Weights of a small image classifier.
Data: trained on scattered letters and digits in many colours, 97500 training examples, 62.8 epochs.
Rows from block 3 of a small image classifier, named by matrix and row number. Rows with one number belong to one neuron. Each number is 200 + 30 x the weight over its row's rms, rounded and kept within 0 to 999. All counts start at 0. After the name is the row's rms in percent of the matrix's.
After each neuron's rows are labels from the 100 images, of 14848, where the neuron reaches its largest size: "colour at peak" is the nearest of a few named colours to the mean colour under the peak. Only what is clearly more common there than usual is listed. The data: scattered letters and digits in many colours. In brackets: how many of the 100, against the usual share in percent.
# gate: MLP gate (model.blocks.3.mlp.gate.weight, 416x160), inputs 0-159
# fc1: MLP up (model.blocks.3.mlp.fc1.weight, 416x160), inputs 0-159
# fc2: MLP down (model.blocks.3.mlp.fc2.weight, 160x416, transposed), outputs 0-159

gate.193,109,206,205,184,145,212,240,193,164,185,193,176,195,201,198,174,269,177,190,188,179,179,200,202,186,248,266,172,213,219,173,158,236,237,148,233,182,178,182,200,202,203,204,193,155,271,173,188,171,179,153,216,199,163,146,176,236,221,169,230,197,251,184,158,189,202,217,183,234,229,132,229,179,254,229,223,217,183,237,164,254,213,178,210,190,227,208,229,185,218,160,190,243,204,229,219,213,198,246,211,204,251,216,243,173,182,153,174,152,230,244,211,209,205,177,220,245,194,177,243,183,197,170,235,243,201,233,180,148,210,221,212,223,156,175,166,224,188,187,233,222,254,248,199,243,135,186,211,218,202,209,217,142,195,205,180,172,211,206,159,145
fc1.193,115,214,218,211,200,189,179,176,222,205,241,231,195,148,199,210,167,224,180,222,229,227,170,197,207,150,126,204,204,147,218,174,172,220,172,262,203,245,223,171,187,172,216,201,198,196,151,216,188,206,192,217,177,236,217,143,189,211,223,163,165,188,191,205,163,226,187,196,156,160,256,149,236,170,298,210,178,252,169,192,190,172,215,196,194,194,192,174,180,191,238,232,210,217,186,210,201,206,218,231,162,152,159,186,194,227,201,257,257,221,127,219,170,192,224,195,149,224,207,183,204,236,175,175,180,219,184,189,233,168,150,199,141,220,210,199,191,199,198,172,153,208,127,156,207,252,229,188,214,210,227,188,154,216,203,171,189,156,170,242,249
fc2.193,114,211,212,166,168,191,245,228,182,234,184,206,207,167,218,219,224,193,164,160,196,149,191,208,199,162,173,193,205,320,176,241,168,226,199,204,182,240,225,252,233,190,223,188,160,228,197,201,199,172,190,194,246,222,168,200,199,175,174,202,205,189,244,181,239,227,278,226,195,207,244,251,245,137,179,170,243,147,209,142,193,196,234,239,167,183,198,194,213,165,177,173,145,146,235,182,218,162,194,187,239,205,216,194,249,194,217,183,186,198,190,176,209,179,230,198,181,236,149,188,184,212,216,223,245,175,182,191,160,180,233,191,200,177,192,215,184,222,236,235,204,221,179,229,205,169,203,187,155,219,158,229,179,245,202,157,120,186,244,169,176
colour at peak: pink (47 vs 21.1)

gate.384,124,159,153,200,184,274,174,206,169,180,192,227,196,161,234,166,245,242,177,232,200,194,181,178,196,203,242,194,239,154,213,155,173,190,202,201,224,149,172,182,261,248,175,190,174,195,217,208,180,148,192,152,181,129,168,197,199,188,179,223,174,203,197,199,195,224,219,239,163,233,220,192,173,217,176,254,193,197,155,215,185,191,165,227,213,186,197,219,217,177,217,197,163,228,164,241,175,168,232,198,218,181,222,231,182,208,175,168,232,170,207,166,219,215,229,155,176,222,205,147,127,166,201,217,201,212,231,210,242,227,259,179,217,223,195,147,176,242,246,211,244,215,179,174,276,183,201,207,211,175,242,233,209,190,211,220,155,173,153,273,242
fc1.384,115,245,219,190,259,165,213,182,213,181,225,191,189,240,225,189,121,196,190,181,199,271,223,191,197,208,151,209,163,240,186,208,214,204,201,196,217,230,238,188,191,175,200,187,194,184,190,187,151,190,154,184,218,175,223,142,199,229,249,253,228,217,197,167,197,215,147,210,244,148,243,158,223,214,215,128,185,211,120,202,183,171,235,226,201,202,187,177,194,244,158,194,194,218,220,210,226,195,176,192,219,241,153,184,185,205,253,225,187,164,246,205,179,126,221,192,156,196,183,214,250,239,184,194,235,200,211,243,202,272,180,204,185,220,185,270,235,214,235,167,111,208,182,182,201,181,207,200,152,190,210,217,170,207,222,194,216,224,181,199,220
fc2.384,115,150,227,205,239,206,170,218,212,207,179,193,193,208,210,213,201,184,245,210,245,176,210,218,215,246,190,153,201,175,177,178,194,202,201,278,259,209,255,246,151,265,214,124,177,110,222,170,220,250,227,181,184,202,198,228,218,183,169,253,212,162,193,235,226,179,201,216,169,222,196,224,123,172,220,222,187,209,234,203,248,271,166,196,208,174,180,176,210,220,204,159,183,190,209,216,246,221,160,212,164,200,244,170,212,193,205,210,177,206,207,177,235,165,219,181,197,198,245,201,186,177,184,157,151,195,222,203,173,181,210,260,230,184,197,235,177,209,152,194,236,233,205,142,198,210,235,227,154,221,190,218,196,217,212,179,150,147,236,208,226
colour at peak: brown (69 vs 13.2)

gate.315,091,210,164,173,233,215,205,226,183,226,188,223,195,175,179,234,242,172,167,256,183,230,251,197,210,209,168,205,198,191,209,202,201,193,230,213,227,150,171,200,211,178,188,207,207,239,151,158,148,200,230,209,211,191,237,131,237,197,178,210,226,222,228,172,193,198,144,186,189,193,184,179,137,204,235,206,184,270,203,191,180,244,183,211,213,230,233,211,154,211,191,235,225,194,220,207,234,215,265,136,201,271,180,226,225,178,200,179,182,203,198,216,165,229,204,194,199,154,173,229,223,256,223,243,224,208,249,202,180,176,208,156,129,156,174,198,201,150,147,208,180,168,189,199,234,207,202,280,277,204,166,186,186,213,233,217,253,189,238,167,177
fc1.315,089,209,240,169,233,234,227,203,191,133,224,208,149,185,200,207,202,224,168,197,172,144,203,191,172,227,207,178,208,176,203,254,261,172,167,147,182,228,215,180,187,234,196,200,203,227,156,191,245,135,200,198,178,154,192,231,185,227,144,206,232,175,221,212,206,225,148,150,220,240,185,162,191,232,197,193,198,166,227,208,207,159,177,208,168,191,261,242,197,149,238,174,239,191,199,193,198,221,172,199,207,236,191,193,160,212,206,250,194,236,232,230,151,201,220,202,240,194,253,203,177,164,237,193,202,195,199,205,176,158,286,242,157,218,243,192,130,182,154,154,162,235,236,176,221,227,169,189,189,184,198,191,170,213,187,244,231,180,187,222,246
fc2.315,094,225,148,166,204,214,152,137,160,174,215,240,207,212,194,156,217,220,228,207,191,236,166,145,193,201,216,172,257,158,154,236,213,216,271,181,216,201,259,273,205,176,242,249,203,187,216,160,186,135,180,221,145,202,196,173,233,245,198,179,217,198,255,221,125,216,226,194,221,229,141,193,202,191,199,204,193,283,234,187,217,180,216,166,203,249,202,247,235,224,187,160,169,200,136,197,163,212,217,211,217,177,192,177,232,206,238,195,228,201,185,221,191,204,209,199,208,197,170,194,232,186,202,187,185,188,186,200,143,191,199,224,199,190,152,190,225,204,221,202,214,226,197,131,206,187,210,169,168,168,194,185,202,198,169,199,274,203,255,216,212
colour at peak: brown (46 vs 13.2)

gate.9,109,227,190,227,173,218,226,175,202,197,192,223,200,169,171,190,177,185,199,170,186,226,194,156,221,248,209,231,182,169,258,189,145,175,190,179,222,190,207,230,274,190,201,230,162,236,158,241,194,225,210,191,194,163,232,174,228,219,180,202,219,213,217,192,215,217,228,209,197,183,202,194,176,191,214,184,186,233,220,173,155,212,235,167,195,207,194,189,137,252,190,140,208,191,191,208,198,241,187,133,192,257,153,168,173,210,159,195,189,178,207,213,221,219,215,241,165,177,216,166,286,116,184,210,163,214,226,149,195,184,227,177,255,250,179,199,257,170,178,192,155,166,223,227,147,161,192,185,218,175,135,174,204,236,166,185,177,251,239,209,253
fc1.9,098,159,175,194,199,242,194,160,221,151,212,173,204,217,204,224,248,207,206,223,150,196,162,200,162,202,212,193,218,180,168,211,232,177,260,208,239,220,216,189,170,216,208,185,198,183,247,187,219,224,203,202,183,228,174,227,162,191,182,193,177,150,223,222,139,189,215,185,215,229,226,161,240,170,209,173,193,194,215,176,243,185,207,284,212,218,166,200,215,158,188,198,162,199,214,197,212,204,207,235,187,183,183,195,247,145,270,212,237,237,152,252,160,209,152,197,201,223,209,243,160,267,223,209,217,191,163,239,210,154,180,224,153,174,218,228,171,162,176,186,241,217,220,134,226,222,186,172,210,187,252,224,220,221,287,231,247,157,204,154,171
fc2.9,109,239,227,219,146,236,174,222,278,199,202,161,207,198,250,160,201,135,204,195,237,169,148,233,227,175,223,220,186,197,139,225,165,214,204,241,200,178,169,193,193,172,181,233,204,174,250,178,167,193,198,172,224,193,232,204,227,230,169,214,146,202,214,174,195,248,218,149,156,209,219,264,175,204,196,223,166,190,239,193,238,197,230,150,205,202,198,230,160,175,235,180,177,170,184,191,219,235,196,213,159,192,213,177,180,237,152,200,187,256,209,247,210,115,239,187,276,179,213,234,236,201,199,209,181,186,214,223,221,213,192,178,202,187,214,213,223,210,189,156,153,200,197,170,240,217,186,192,243,247,168,205,152,220,238,136,238,220,171,223,212
colour at peak: grey (36 vs 3.4)

gate.48,100,234,202,259,205,163,211,220,163,210,252,116,228,219,228,150,217,196,200,227,162,175,144,177,236,213,236,226,191,167,191,229,217,153,166,239,159,188,189,209,227,178,194,265,219,151,183,155,196,209,219,162,186,227,183,183,214,238,177,211,226,166,262,156,192,156,165,211,171,160,207,210,198,186,165,173,203,200,154,182,196,197,160,208,211,178,209,164,174,164,229,180,128,184,182,172,232,158,206,202,189,169,241,197,234,205,163,171,191,165,194,210,189,256,246,222,211,206,244,189,194,232,188,224,151,185,193,217,209,196,106,208,236,195,197,158,211,193,167,247,193,276,220,192,219,186,156,200,210,180,218,196,176,202,257,188,172,166,200,210,191
fc1.48,086,206,261,223,188,172,200,178,167,220,248,188,243,207,201,161,208,192,218,252,172,192,172,223,220,272,229,195,172,200,179,212,250,136,188,221,223,206,242,245,177,165,218,176,186,166,214,195,194,170,267,173,199,261,192,229,172,234,160,234,222,199,175,170,172,168,172,226,192,155,132,188,222,218,161,181,182,213,120,169,210,207,198,242,165,185,214,208,165,203,233,199,179,210,177,162,202,244,168,195,201,217,236,193,223,214,190,191,190,177,152,220,192,211,213,177,211,244,246,265,217,249,195,217,195,258,204,188,229,209,180,217,249,198,225,146,218,137,167,213,126,235,211,161,196,207,186,221,217,201,216,210,179,195,209,183,215,202,170,277,213
fc2.48,100,237,208,182,203,182,218,226,221,200,155,230,228,204,243,204,202,222,157,243,179,172,202,175,216,133,224,177,217,215,180,187,177,204,185,234,159,160,174,169,172,187,195,182,178,245,211,156,172,180,188,180,194,197,172,182,215,207,177,230,196,207,184,269,198,215,224,179,269,170,229,195,188,184,197,176,231,155,188,256,187,231,230,235,192,170,170,145,233,190,226,173,270,238,213,161,204,225,220,220,262,195,197,198,203,219,243,235,220,254,192,156,187,190,165,205,206,156,229,196,224,198,198,168,263,164,228,226,236,193,217,176,172,281,211,184,142,237,240,173,188,247,174,183,241,157,199,184,181,254,174,202,213,159,226,140,189,153,240,196,183
colour at peak: brown (31 vs 13.2)

gate.88,099,230,189,190,220,193,213,163,193,188,156,167,232,240,239,261,196,233,169,284,211,204,218,166,205,202,195,186,252,168,220,169,184,205,199,179,229,229,234,205,215,185,184,188,172,176,149,217,182,214,216,263,249,232,204,213,196,206,200,214,218,190,196,196,204,158,194,195,209,192,200,216,160,204,175,191,193,185,205,198,165,158,240,230,166,188,226,144,208,249,184,227,219,186,211,156,163,173,209,196,296,182,205,201,272,231,245,213,152,261,195,218,165,222,203,237,224,204,218,188,175,184,166,127,139,179,210,240,185,182,230,197,242,253,215,249,170,223,200,172,207,174,251,175,187,214,192,109,169,196,197,192,177,249,230,208,216,233,195,199,221
fc1.88,095,182,213,199,235,223,207,218,192,209,209,187,156,190,139,155,153,151,215,161,191,172,179,240,209,166,152,235,118,209,219,197,160,215,220,139,197,190,181,180,220,215,238,208,224,226,246,220,215,186,210,192,133,212,234,162,185,168,190,141,218,186,144,209,200,181,205,211,191,205,197,196,231,217,235,213,225,210,202,213,198,222,210,188,242,176,219,216,170,169,202,200,208,176,224,222,196,244,153,168,181,190,198,216,153,205,211,172,217,140,199,199,259,144,179,157,180,207,166,215,208,236,236,234,261,272,177,187,220,187,178,204,129,181,230,149,191,219,177,214,237,201,149,194,169,208,178,244,229,217,169,206,256,188,131,154,158,177,230,218,196
fc2.88,099,181,115,213,210,194,227,188,202,217,223,207,243,224,205,201,215,203,250,210,252,160,202,157,224,214,186,228,235,188,160,172,227,212,180,172,244,155,257,173,197,166,197,174,190,183,223,147,149,194,208,204,234,224,182,226,184,160,174,243,172,226,260,196,147,162,218,226,194,205,227,189,166,233,196,213,246,178,250,235,225,194,185,210,245,153,166,167,203,175,226,166,205,147,237,187,173,145,197,202,239,223,162,184,197,183,232,171,193,207,223,215,182,189,206,166,150,165,181,227,238,229,170,211,189,200,181,215,250,193,160,145,263,208,195,210,203,198,133,207,187,150,177,229,218,190,169,184,214,218,222,144,193,180,232,236,182,213,167,119,188
colour at peak: grey (68 vs 3.4)

gate.77,083,219,215,269,162,225,217,207,200,197,192,206,176,206,169,171,204,210,202,196,233,219,208,186,177,195,231,223,151,232,211,202,237,201,175,238,222,211,178,208,209,106,160,204,234,239,200,182,232,217,219,164,237,167,219,193,205,172,182,230,244,163,114,132,210,220,206,206,279,232,144,171,246,203,187,199,234,252,203,214,209,180,196,177,172,232,117,162,175,183,184,169,207,179,168,181,234,230,203,271,219,199,148,170,226,191,211,232,225,215,178,170,207,218,211,205,211,197,189,157,183,203,232,140,173,188,125,199,205,171,251,209,208,251,161,230,162,209,218,170,175,203,169,219,210,229,192,238,202,227,200,201,193,156,182,203,172,239,232,200,214
fc1.77,081,243,155,173,206,223,211,178,195,191,140,192,227,186,194,186,156,261,145,207,228,221,190,185,249,193,169,244,189,266,211,179,194,231,206,255,196,172,136,227,215,196,231,243,231,193,177,232,222,194,218,178,163,195,165,195,213,217,199,247,201,198,173,226,216,237,172,231,107,273,268,164,234,188,225,188,203,206,203,220,215,233,203,239,177,161,216,185,177,249,172,206,233,210,176,195,177,152,221,166,186,280,235,184,176,230,233,195,197,202,172,164,126,218,170,179,161,228,206,167,216,195,217,188,225,197,157,217,135,180,173,204,171,229,207,233,142,194,163,174,253,222,204,212,211,196,207,206,218,220,207,176,200,168,175,212,193,217,184,202,191
fc2.77,087,234,236,206,202,195,209,187,169,184,201,254,163,231,214,197,173,247,211,206,249,158,171,200,166,148,244,182,169,201,216,206,253,193,231,178,215,210,228,204,219,166,159,192,209,196,192,194,241,206,193,189,176,165,184,218,214,180,176,217,234,215,178,251,163,197,226,259,215,161,213,194,241,250,217,177,176,252,161,153,204,213,198,96,195,171,175,210,166,179,178,170,253,220,187,205,241,218,220,207,178,236,194,199,178,256,180,175,207,155,216,172,210,129,154,190,170,267,179,232,199,203,209,187,119,204,195,199,240,191,175,244,178,188,198,164,245,277,183,181,223,212,198,202,199,234,152,205,210,202,236,230,172,184,179,212,195,215,177,131,203
colour at peak: brown (79 vs 13.2)

gate.357,103,219,148,155,204,253,205,210,229,207,146,218,227,177,187,198,183,191,216,192,171,225,203,219,221,158,200,189,229,227,187,267,210,198,236,180,162,179,184,248,232,197,182,229,242,208,211,193,198,143,173,218,172,250,195,185,178,233,202,137,235,153,191,217,191,159,230,259,237,200,259,166,230,192,223,173,233,197,149,241,165,228,200,197,167,207,178,172,196,183,207,218,223,185,125,196,157,204,144,197,212,180,188,154,201,232,109,159,257,264,250,215,245,201,212,208,212,190,209,200,259,153,211,220,147,172,199,222,193,190,201,215,243,172,226,187,150,240,212,195,192,200,226,161,189,212,184,234,185,181,187,183,215,165,205,205,251,191,194,164,191
fc1.357,108,234,210,217,182,147,144,196,164,185,221,157,213,241,176,202,182,151,210,178,193,214,205,200,165,191,208,189,180,199,207,165,217,209,168,205,211,204,186,190,133,181,222,200,172,218,197,207,240,232,164,130,209,184,202,205,257,205,190,244,171,260,208,174,216,185,184,244,201,222,215,252,238,178,134,238,162,179,235,152,225,183,186,199,228,209,234,150,180,248,171,165,193,160,213,214,216,252,223,172,224,213,222,234,182,182,231,220,158,133,147,192,142,182,220,230,203,225,225,191,144,251,188,206,207,247,224,267,225,146,230,197,178,282,167,183,201,182,187,204,188,154,172,213,221,197,223,211,180,192,179,181,156,209,222,206,197,190,166,234,245
fc2.357,091,215,225,188,224,199,195,198,216,152,281,180,165,152,188,198,230,162,154,199,202,216,220,214,210,221,209,244,233,218,181,192,121,220,170,187,208,212,231,195,173,179,211,197,218,150,178,209,126,256,271,187,223,215,245,198,172,249,208,213,167,193,206,195,157,188,192,227,207,169,153,212,245,166,216,182,233,212,247,249,132,181,158,199,219,248,207,181,218,206,181,183,222,183,184,186,190,130,223,201,199,228,176,152,218,194,185,204,257,196,195,213,218,154,179,194,225,186,223,234,203,124,143,191,156,172,201,198,197,189,165,215,223,168,189,165,226,149,209,210,128,207,237,223,274,214,180,243,211,217,213,184,244,207,191,202,202,185,201,217,207
colour at peak: grey (63 vs 3.4)

gate.138,100,179,184,216,200,194,216,170,267,211,223,144,220,201,174,195,264,167,238,186,169,213,159,136,196,222,248,235,257,200,216,222,187,214,209,195,192,229,227,178,196,167,193,178,214,184,202,221,215,198,213,192,236,172,169,176,227,212,241,176,224,221,217,199,197,217,194,203,200,184,183,262,250,196,174,203,205,195,169,182,241,161,168,184,209,224,171,186,161,164,209,236,189,206,186,184,171,208,190,258,234,195,131,236,193,205,232,227,191,248,226,203,206,201,215,178,187,196,191,177,151,234,220,203,201,128,178,231,243,242,150,222,132,110,262,191,185,239,188,211,190,200,179,195,211,199,227,178,192,195,192,242,294,222,257,214,263,220,188,235,178
fc1.138,097,225,209,223,190,235,216,161,188,248,193,218,170,266,245,171,132,211,148,212,242,168,257,236,201,166,182,169,181,209,236,199,214,141,190,238,223,194,201,240,215,187,202,224,247,172,208,198,139,172,183,213,171,219,183,225,231,153,169,282,131,156,188,224,162,217,207,250,155,229,248,227,180,216,198,174,195,181,222,250,219,222,193,185,202,154,184,212,231,238,180,182,245,155,201,196,231,185,267,213,208,234,220,156,198,184,220,228,175,210,185,187,207,184,204,203,204,220,215,220,202,189,178,174,248,242,212,197,184,203,240,245,248,265,237,193,186,193,236,234,232,192,231,171,192,185,220,248,247,211,181,206,176,183,173,170,175,242,192,188,199
fc2.138,113,199,229,250,216,206,203,231,125,253,152,184,197,198,172,158,182,241,226,247,186,263,222,257,178,179,239,168,203,229,204,204,213,245,198,162,199,125,211,206,203,186,165,168,219,220,194,194,210,155,233,216,233,211,189,215,221,232,228,137,171,209,168,242,215,224,190,195,214,169,173,160,213,161,202,246,247,170,230,244,156,186,204,208,162,218,251,169,210,226,183,149,175,150,161,267,218,192,229,200,163,156,209,223,177,180,239,213,214,227,233,167,160,197,170,217,204,215,232,230,211,212,239,177,208,209,179,193,155,221,165,213,255,221,189,216,197,189,227,227,213,218,230,191,156,199,226,186,233,223,204,136,204,222,195,179,223,191,280,185,215
colour at peak: brown (44 vs 13.2)

gate.76,088,205,118,203,132,241,183,202,251,164,179,229,226,179,172,200,238,216,233,142,189,187,265,213,193,190,184,181,179,244,163,152,211,211,177,221,226,232,224,209,209,194,212,158,190,143,220,168,241,176,176,157,226,224,205,216,208,185,222,209,201,207,180,113,140,192,202,167,178,194,165,216,221,169,224,161,213,178,193,153,256,203,178,211,191,199,189,187,154,207,177,155,175,244,229,214,186,203,185,172,167,210,183,218,202,181,137,206,223,194,250,249,175,180,184,206,229,126,202,275,200,210,168,209,195,245,187,229,136,236,192,220,232,185,256,183,220,252,176,176,206,208,202,228,206,235,225,211,187,199,223,225,228,244,203,188,158,213,183,206,225
fc1.76,092,234,186,221,187,231,208,181,223,193,225,211,180,208,147,198,198,147,229,210,164,186,158,196,160,205,139,273,190,178,210,179,224,262,201,216,208,229,247,245,238,222,185,180,195,186,189,247,183,237,137,163,186,220,167,189,186,181,208,198,189,189,179,179,206,197,229,168,174,162,210,257,189,154,207,195,251,172,185,186,237,229,192,179,265,183,187,214,183,180,214,193,197,195,212,193,126,179,177,161,176,176,187,179,214,185,158,235,259,226,169,193,184,220,132,164,246,194,189,172,225,199,182,253,220,210,151,225,163,267,206,186,187,156,214,140,264,177,201,224,182,158,203,219,209,207,213,203,220,219,209,173,268,213,269,210,150,207,185,203,181
fc2.76,100,124,244,177,196,245,231,220,242,230,231,253,164,172,214,191,139,145,188,243,167,194,206,216,197,220,140,215,188,193,185,221,236,174,195,169,212,230,174,223,146,186,226,212,143,214,162,238,191,180,192,200,203,230,209,178,214,205,192,184,137,191,188,219,218,197,193,223,170,179,238,245,178,158,181,224,188,200,226,244,219,189,187,211,236,227,220,182,202,210,160,162,241,198,149,200,187,213,215,204,240,284,158,175,204,213,214,176,211,184,229,263,179,154,259,225,190,171,160,192,214,249,213,207,173,224,221,201,207,162,147,223,217,167,218,184,233,185,210,206,179,171,177,183,165,146,253,174,219,213,194,218,197,232,179,176,155,147,259,225,160
colour at peak: grey (25 vs 3.4)

gate.85,089,208,220,206,259,184,193,195,235,194,212,157,201,167,209,180,211,174,225,214,161,174,198,159,230,180,200,203,174,214,217,211,235,134,182,137,194,154,191,183,177,227,145,180,205,186,226,206,158,261,191,169,207,179,200,150,149,204,187,260,226,214,206,170,152,200,171,179,236,177,164,192,197,161,179,188,206,257,159,186,214,220,229,172,202,221,207,203,198,145,226,194,187,237,243,159,170,163,190,205,234,230,235,250,183,232,179,232,173,189,243,216,172,203,200,188,217,174,238,238,161,225,203,179,177,211,262,121,250,239,115,165,209,200,242,199,206,221,240,235,204,218,153,204,193,171,187,227,174,208,195,155,185,159,213,180,220,221,242,261,197
fc1.85,094,270,173,177,183,182,252,186,169,210,177,273,187,262,204,197,173,191,228,214,174,196,181,244,138,193,218,211,211,230,218,196,190,205,250,223,194,188,207,255,208,236,240,235,177,202,138,173,233,177,225,255,199,166,151,237,245,176,201,171,194,176,188,254,193,197,176,257,211,243,181,202,183,228,177,195,211,138,229,226,188,182,207,191,234,194,197,226,229,217,192,158,203,175,160,205,209,195,192,180,201,207,168,227,216,173,168,167,196,236,163,237,175,162,195,194,257,176,167,212,181,167,196,158,218,184,179,180,198,202,201,275,207,182,174,213,192,252,189,169,175,174,276,198,199,203,190,203,275,141,224,250,224,204,134,194,246,191,203,189,211
fc2.85,100,215,237,191,229,172,212,201,235,257,210,240,200,230,193,208,223,189,208,227,223,213,241,168,182,218,133,221,174,235,196,228,242,184,190,137,182,206,151,201,191,252,132,193,159,203,255,240,217,200,186,186,239,199,218,194,186,228,174,235,165,156,180,128,205,169,178,129,201,153,204,178,191,245,199,224,227,198,188,180,190,202,176,192,266,200,194,167,180,220,277,225,212,226,157,210,178,200,236,177,176,212,271,198,179,157,214,204,185,153,222,152,212,186,156,190,148,189,185,184,214,224,211,257,245,211,250,150,201,212,171,219,204,209,183,184,214,189,263,222,224,182,183,143,162,217,213,181,195,185,250,237,199,169,206,223,230,186,195,214,226
colour at peak: brown (43 vs 13.2)

gate.153,096,174,167,232,194,242,178,221,180,233,206,160,144,214,166,199,182,162,232,182,231,215,186,153,248,186,185,193,254,203,223,177,179,194,206,245,263,186,212,190,259,231,214,209,223,186,176,195,172,234,186,241,204,234,165,139,252,230,206,164,217,123,219,212,188,178,173,179,175,164,163,220,217,200,199,187,193,188,192,190,233,262,228,207,221,211,154,162,192,137,232,180,189,203,182,178,240,169,211,154,198,201,136,243,193,153,194,200,240,169,229,153,190,173,234,233,207,246,197,260,186,181,191,215,189,221,223,202,231,166,228,177,137,209,171,249,201,225,220,170,217,178,173,226,195,199,196,243,230,135,141,178,182,175,202,168,228,201,189,193,155
fc1.153,092,255,239,181,179,137,222,180,224,148,206,254,250,156,223,184,198,247,171,222,161,204,222,227,148,212,215,165,135,196,194,171,206,184,164,160,180,217,172,221,159,167,188,185,162,227,220,160,251,160,219,207,198,142,237,257,159,159,174,180,199,236,163,246,174,243,216,231,183,220,187,175,158,223,161,195,183,255,222,202,191,206,194,189,203,181,246,185,177,271,193,196,157,210,208,197,170,247,166,280,223,205,237,177,222,215,206,216,193,241,229,231,241,242,185,195,197,174,182,153,192,212,210,213,222,170,162,189,164,257,170,214,255,193,215,173,226,207,184,199,172,218,217,211,209,216,213,183,198,199,253,205,216,206,189,247,205,186,201,244,185
fc2.153,090,225,162,187,218,206,227,205,224,264,179,233,175,209,213,220,183,210,213,226,221,184,149,182,198,225,258,212,234,203,185,220,205,201,188,212,160,200,215,184,191,206,224,163,213,187,184,192,214,139,219,189,218,173,193,202,213,195,149,122,214,187,242,199,167,228,188,212,213,226,218,224,185,200,154,213,168,163,204,134,225,186,204,210,199,225,224,203,190,175,283,223,181,214,190,215,190,132,190,165,169,178,134,154,238,165,237,222,229,245,181,198,228,215,220,145,195,186,163,235,249,199,255,241,252,140,192,214,198,176,251,164,169,212,211,193,229,171,180,159,253,193,219,164,193,214,135,175,207,163,166,155,240,226,217,121,202,186,191,228,202
colour at peak: brown (39 vs 13.2)

gate.253,105,250,189,180,159,262,189,225,230,226,200,227,208,179,118,140,190,226,217,152,169,178,218,224,219,231,219,231,188,200,195,174,121,253,188,174,215,221,200,184,226,223,213,172,218,228,215,225,230,205,242,176,210,211,169,157,141,174,200,192,195,228,184,225,179,169,156,202,211,194,189,213,146,142,195,186,227,192,244,197,191,162,231,173,186,190,187,234,183,208,195,165,196,204,282,207,237,219,132,177,186,187,219,184,192,191,155,171,180,150,210,194,169,207,257,209,174,201,209,183,216,175,192,180,188,181,181,162,177,187,145,220,232,238,145,213,239,172,226,186,206,129,211,197,185,197,194,214,205,174,222,186,143,220,134,180,193,237,218,150,142
fc1.253,104,170,185,247,223,167,232,174,174,174,173,163,167,241,232,181,172,171,192,246,178,205,222,216,233,150,216,207,159,241,195,212,240,211,165,219,221,210,210,168,208,208,206,169,223,225,167,203,173,207,239,189,170,182,170,207,206,279,221,229,225,199,192,225,178,207,197,169,184,185,214,194,151,193,212,177,216,163,201,251,224,222,153,161,234,169,167,147,194,189,173,242,213,135,172,177,202,116,193,169,221,157,202,171,234,289,160,226,185,207,252,193,206,205,195,185,183,229,230,193,266,172,196,173,240,215,244,186,212,178,190,218,201,183,213,285,194,214,216,179,179,247,225,151,241,169,206,194,197,198,215,218,156,178,212,212,277,219,236,197,216
fc2.253,107,225,223,161,148,241,189,188,178,218,235,174,184,190,262,148,226,195,242,217,179,184,186,186,151,199,217,148,216,197,181,229,152,167,202,189,172,234,192,208,204,217,215,290,204,206,187,169,189,150,122,199,170,250,189,204,198,214,256,187,181,200,203,176,212,240,158,188,180,164,238,245,216,241,170,182,224,255,144,160,200,208,214,188,220,157,197,180,195,160,215,179,225,208,141,201,227,229,163,241,153,266,231,190,198,224,257,241,175,220,241,232,199,198,196,182,188,203,202,191,199,259,170,266,210,180,202,219,214,171,215,215,178,183,221,210,189,236,196,229,178,185,200,183,246,222,136,263,231,196,204,206,195,168,183,215,178,219,229,244,207
colour at peak: grey (43 vs 3.4)

gate.369,103,206,233,173,181,214,200,193,195,212,179,220,160,163,181,249,215,163,179,238,244,190,166,176,199,245,181,170,187,189,170,212,157,231,184,160,202,192,243,137,181,207,194,220,187,184,234,228,194,265,217,218,244,182,203,150,172,240,219,202,174,198,242,224,181,171,208,225,184,165,204,241,100,190,176,202,224,197,192,219,204,205,226,172,184,211,253,222,226,170,147,226,160,216,224,206,147,167,201,244,214,184,227,214,228,191,208,236,157,197,197,231,183,237,195,237,174,179,158,231,109,204,192,210,157,194,225,172,208,258,240,211,252,191,203,175,209,194,191,189,246,192,188,192,226,133,263,159,207,225,188,208,197,170,265,197,174,165,249,233,193
fc1.369,109,205,190,208,226,184,171,212,204,204,204,223,177,203,243,179,144,236,195,229,210,206,224,188,181,190,207,241,222,223,235,165,207,143,258,249,159,186,207,209,154,226,208,205,143,223,166,136,238,187,162,201,163,176,145,211,238,161,176,221,179,189,148,224,205,250,183,178,210,192,236,207,251,175,187,185,174,229,142,195,123,160,182,226,186,204,189,190,158,177,226,139,275,209,222,167,239,191,195,174,180,170,145,180,190,205,226,193,208,225,208,161,225,190,174,183,241,183,213,205,265,188,184,175,245,221,179,220,255,130,156,177,187,218,219,217,219,195,176,253,181,227,233,197,163,252,232,230,209,196,192,214,216,247,175,194,186,218,179,184,222
fc2.369,096,187,262,193,205,213,221,159,202,203,204,213,207,227,207,195,198,192,268,217,216,170,230,175,207,247,198,151,198,180,179,229,195,205,154,182,238,190,218,228,178,207,216,176,153,172,191,210,194,259,251,151,186,197,236,189,146,169,187,226,185,213,235,227,190,162,188,208,249,212,293,207,205,151,222,212,212,201,243,227,222,241,210,127,203,193,234,206,218,173,123,165,211,188,181,274,184,207,215,193,208,169,223,183,180,210,194,242,212,248,249,154,223,214,184,203,214,177,224,187,167,226,238,208,200,181,147,202,232,238,209,221,209,193,233,234,230,187,210,133,206,223,221,185,208,195,213,218,202,175,168,256,117,166,182,177,163,153,205,204,258
colour at peak: grey (45 vs 3.4)